Weights of a small image classifier.
Model: 13.7M parameters, 40-pixel images, arch pvt, norm layernorm, activation gelu, num experts 32, patch size [2, 2], depths [4, 4, 4].
Rows from block 8 of a small image classifier, named by matrix and row number. Rows with one number within an expert belong to one neuron, the router's apart. Each number is 128 + 24 x the weight over its row's rms, rounded and kept within 0 to 255. All counts start at 0. Numbers have three digits each.
After each expert's rows are labels from the 100 images, of 14976, where the router gives the expert most weight on average: "responds to" is what is common among them. Only what is clearly more common there than usual is listed. The data: rendered scenes of coloured solids on a plain floor.
# router: router (model.blocks.8.mlp.router.weight, 32x192, trained with AdamW), inputs 48-95
# up: expert up (model.blocks.8.mlp.up, 32x192x192), inputs 48-95
# down: expert down (model.blocks.8.mlp.down, 32x192x192, transposed), outputs 48-95

# expert 23
router.23:135108074148156126164089159115102181101125100144089102158122160107149132127118138149127067138138107133134114141154118146118118085098113103075076
up.0:129110171143114120132117129159160127137158112170110136138158132150133119113106105144116153157146150138119103088185150089128146139098130163157086
down.0:135146123116119140138128119145113137157085084146122159123155119154119142114138142123137106162144145215118141184121114120090076084107133103084165
up.1:108179125121135165120104121165136145167136142080128137168108116139136135086143110117119127170132102140144144118096127130157176109155137143126088
down.1:102132143143152119131090131118068112123170150116116152104156150105166131100103147153117150161119171154119153141137125124091125183135132135128140
responds to: brown object

# expert 15
router.15:119120157094107121143127132084138204133128178143110120120117111109135113139145128150115157131128108134141145150107091133169122128130106146131130
up.0:146172139130125143108119137121105089115088103139160135125161127127116151091120148138133132132145140135148106145149143184155108111100123124093141
down.0:096139110142129083100108121108131161088199146130110074144139173116129148109096098111108107119145149136122121148119122132100137101132143131131164
up.1:127154149137101133135178100131103148135132098138095150154135126154131141094102136124096164115123108132092108111126113113100171115132100118120147
down.1:136138142156159113117137117060142133132167115083135138080131120152146107140140124146113129114152101116135134203149160105135146132104121098135094
responds to: pink object; its colour: pink

# expert 4
router.4:142106131097115118148127146120121114131089137144127109149097189154183147078121126129119155162123172100129088159134126094142114136112145143095171
up.0:116146175116133155122111130097110121146095150135119134105104103133112099113147135110154129130142110099095171140119135123161069119140153130198141
down.0:101104158086161086117155153180139134125133129117107165114098140101089114127111125095138114125146099161123141127163141128185145107147131123110136
up.1:148133163138133158135124096132160171144075082145131092124122133137135098142145146164158102096134128135124120150155114161131121124119098122161114
down.1:168155119138146069119102150077111139097165096096156121123122100144131142107126134117090098138132096066188085163128108146099139122105125117132141
responds to: count: five; white object

# expert 18
router.18:152115142095129117121117112134164139136130075076125127093138140090146159142111121109128123138096160146144108141102119105148132153139116140115115
up.0:123109167147128161130170150139101122124094110160161173108129140096119186141145123148132121127173105153098179091184136099150108136132130138126131
down.0:122105134139169134176127132160103117151147085128161103130113135150132096114116134164128130111100125149135126106133139128124151100132175136090157
up.1:125169154177129106134102056149087112136100109158177143158135122097142105100122159143143133162103122128096127144066156128121136090177105125184156
down.1:142133114122154107093173129115133097110122130105123097178128122113117087119063099140116137106118153151097109135142134119125083147138152146127182
responds to: white object; its colour: white

# expert 24
router.24:110127109144111095101106135118113104168108136102158147150162099142095152181103135135147126120140143116117124130098116166139162171156136159174133
up.0:131140085106131152113136131143134175142141128101161166150140116142115094137141154122141171151170137098159132100067156141111124140130130130126151
down.0:148182173176090095129144118124131087095126118056086111132079116119100108183171123142131138137123116139136107120155140088126110111135136105165091
up.1:119111130150094102139151125147130121108150148098114133135116150150100126079161128138138121136138129093158136123112140121141100114103142117143162
down.1:153123148111149141140149131109104161156164092104125151111151097144145151121141088160134142101115131129145118130135150119125156148095099130092120
responds to: brown object; its colour: brown; its colour: yellow

# expert 17
router.17:141142133099147165150161124126128172146153128162102134177107151159142149136143136096081097103188133148155106129112152135129141085130131140109106
up.0:132137129178110113131134131080132137082088155115099119083116146138149124105128170139125135117128120143159156132134137146192119156103121156101083
down.0:164113124161138126144148091083124117139097137126152093138118144131129124148097109135155148134121094144116134096075149120089117132155118170181132
up.1:108083158174141129135139102135111080108144118160098062154098137112151137158160141101166154084096117110107110122070095139131151114159112108162162
down.1:128099138113145124144142137131106157126145127146112129172127128111161153110143127138112154099140155122117132100130122136150118156092135127112107
responds to: purple object; its colour: purple

# expert 6
router.6:095144068120135154120129120105101139131130146150144125121139108112125153148095124145111103159154147157098157139112117099189159099121133139126125
up.0:148125135110117124135138121127146125166150142146135183141113138099092163134111108134125134108107158139150116101129136138112149112088081144147161
down.0:095125138126138143145139132115102115142137123124105145167154148156128094095126120119108103140152096179175055131130143127119101148116168122116112
up.1:142147103161134190125117129150060148103124156118125152112145112124080153139157122101087178138148124153092140164124141168178121163109110127122101
down.1:140098128119134107084136083124128140167109086161102130148093128119138127149122083173130113138137107121140161172149122107117120121172132087134105
responds to: count: one

# expert 20
router.20:125131094082146118130115160118143088158120156147080191172110110116093144164118123087124116146164167098105110159125167120088164104156113132112124
up.0:129116120114127142155125089158090182136161103172153129130111122114157171121140114123122140137143159097133099118161114077150151122129099122135088
down.0:152132116073079122156087151124134139158106104129079119118168069104117099100118105115108103135136109131124170164085103110132086135132101173138123
up.1:131132160141153066098161138110185108082124120155154125088130103116101132155093165127132124133126130125131090167140131089097082182125070148118122
down.1:138114116157113156134087158133141104107104130123136138125155156106167147126134164119115124130140104139123095098142127108139166095121152105134164
responds to: black object; its colour: black

# expert 13
router.13:103116138143120161171115119135114165139131103126144151132178142128137133157139148137092127119106124101108117126090174144121092130114110082142155
up.0:088138152132163148148116116138126146152136100139193114131174103092121133084088079119127112109112147127134130097153153142158139134130085153146172
down.0:169157113140151178178138161125200147155165137136124118115112144148085130087159123116135145122123096112156070105142122110117118156138113155111138
up.1:132137152121125114127129128142147109150129118160106105119129099118106137119126125088130140110124127109138143125138120149163141133136123110109157
down.1:169070094123083123110130129108090166096170148105139134180092143133119142170081129107157140149170162121140098134140155152128124102133125120153105
responds to: purple object; its colour: purple; blue object; count: five

# expert 10
router.10:142138159108093138128110114138103077129130098093138131170128133158150141138117147131121128124114109162118120124159136120119116133136142092159104
up.0:130150130136130139127132140159156146144143181152137090148137130101107126105144162131115132141154182179100074138180125134125133118151200148109116
down.0:095140127116124095137146122124159178085108121112156083096114146159150125131131075124121131113154130107126134099111117152138113127126065120176129
up.1:133165071100120122128148107090124134122133136096119112119078106152125139141112121119122110148130136087124141142139163077144178122141116176147139
down.1:130106126123156130101155149090120145153119152121145116196121118125194128109099149124096144062097152137127156126080150103132159124148145141166097
responds to: teal object; green object

# expert 19
router.19:146137157107139109110139118144103102111107143079132099171123123128133154131143157110140140169121131129134112151116100089159143112134132077157148
up.0:104131105161118119106113115119107123156146116139131133161119112130103136146153128113153150139143166082120120140122112143103173094150152110078116
down.0:117096107146126177143155119108134141134101138128107125107169075156137139137132162175112170097155141168146111119125119104137109081146142119120090
up.1:183106078090134156098124118136131122121125123132126143086145126123128148107120189141103134134073140116128104135132119134131104139134132148167137
down.1:118176159133127114104069115162148120122157124135121163112154105133136112166113136085154123130101112130170092131133131159133133151132132120093142
responds to: count: five

# expert 30
router.30:122129148134105133169124095128129104094112109124114084129106154109142175152150133172146152146109140124071154134111125151135129096101133113111139
up.30:172120134129086135144119139089078153170144150157090132144121138104126130156115114177129139153148133120145138153076087141108130120083140098129126
down.30:108150120119156107103168146146129120116125133136139137127097108138127147101137128138119138152126175141111110110169159121098113138113136138110118
up.31:135115120127097130182093146132115124114147118115158127149144098078160072121126124179133094141119140167113122150143108133125097173121106143151159
down.31:164129113093109146129139134112099148154156085122173134115130144104108187135117162141154134083147120123173104147124157118123134123156129124116091
responds to: light from the left

# expert 14
router.14:160117140127120109140096131087202100127140098180138091142113146115147119137124080150129104112088098138098100091160166078101138187145114134112122
up.0:109128105136123115126113174085133141142112163107119136063155167163087110133136159133107114102117122142126142148120132116150157116058151126161116
down.0:084160130131118157103135133099108119108155150098140128099150136145105091110142162097119155107127163156137136107093073152101129188112105141146160
up.1:162126099137099155131085163136087170142111161136091122117129134151138133114152099117178103152139119108122139118101171100173099123092145162160153
down.1:178151165146139107086137130107164091099078171148123134090102158097098131121156140137119156129130131123111097124122173124121120126107109159118103
responds to: black object; count: five; grey object; its colour: black

# expert 0
router.0:147132121122142145115120098184157092116122068131151129128138152125100153139107131134140099118163116154153203105099157130118152105120115104110100
up.0:105172125140134176130137153121146137105149173109123128179141170137132086161137126128092135120109140167112147142117135098130112141077100149084090
down.0:166129136118105151129153127155109100136100104162101144134149144137154149142118132154102117109104119166153150149101178140130122072179141147104110
up.1:138163150130092133106128153158145102090180126086155166117123086102129098144151126094108085098116153162133120158124198165143128128154097112109119
down.1:146142127129124115161146141118142142136113120128144116122123140118117125146131139142143080123151049119144112135106148135154149124171124142171131
responds to: yellow object; its colour: yellow

# expert 12
router.12:140133144155139171138078099123142145141147112124086100086101160080160168141119139129128118127118107153117159113103146132131116119147115110079091
up.0:084087149149127131140099128120122159135123115111162154129132194157131102119124119127118157121094126153149101112145148098106140133159140168149069
down.0:124152113105148120118154156134143111155173126122093131133110125150095099192114128144119106145108133101152090095138108132123133130083149131129117
up.1:172143164126139097114131146133186121112099152106106140096104173122084085118101165167143088114125106134096148065136115156080124091149120151125180
down.1:081084137137116095141145114109141124085113127129103104118105143123174144150141089137118122161127118122087144121087117114129115064094129153092139
responds to: count: five

# expert 28
router.28:080114146142115092216127167104115116108143083085135127117165125116084152138133132151099086128139121144105115082144164107139150099147118117103112
up.0:124151112069090128161114080150135170123116125182123157091102098135138115116127153140128149094119084141127156133110132083166179111115168116162110
down.0:177073158116153107116141116151101074117088123069127117154148143107102139129146072146144099129132094129124127155161133163136133094152107147116180
up.1:115125145102166128100143154156134123188107099107119163149144132114146157129121135110158156086109112156120131159148129124181135144138135093133107
down.1:084144121143109117134097178115138169124075096147155105140126140091137151137152097112167120131117126133093127123119130124143160121096154149166121
responds to: yellow object; count: five; green object; its colour: yellow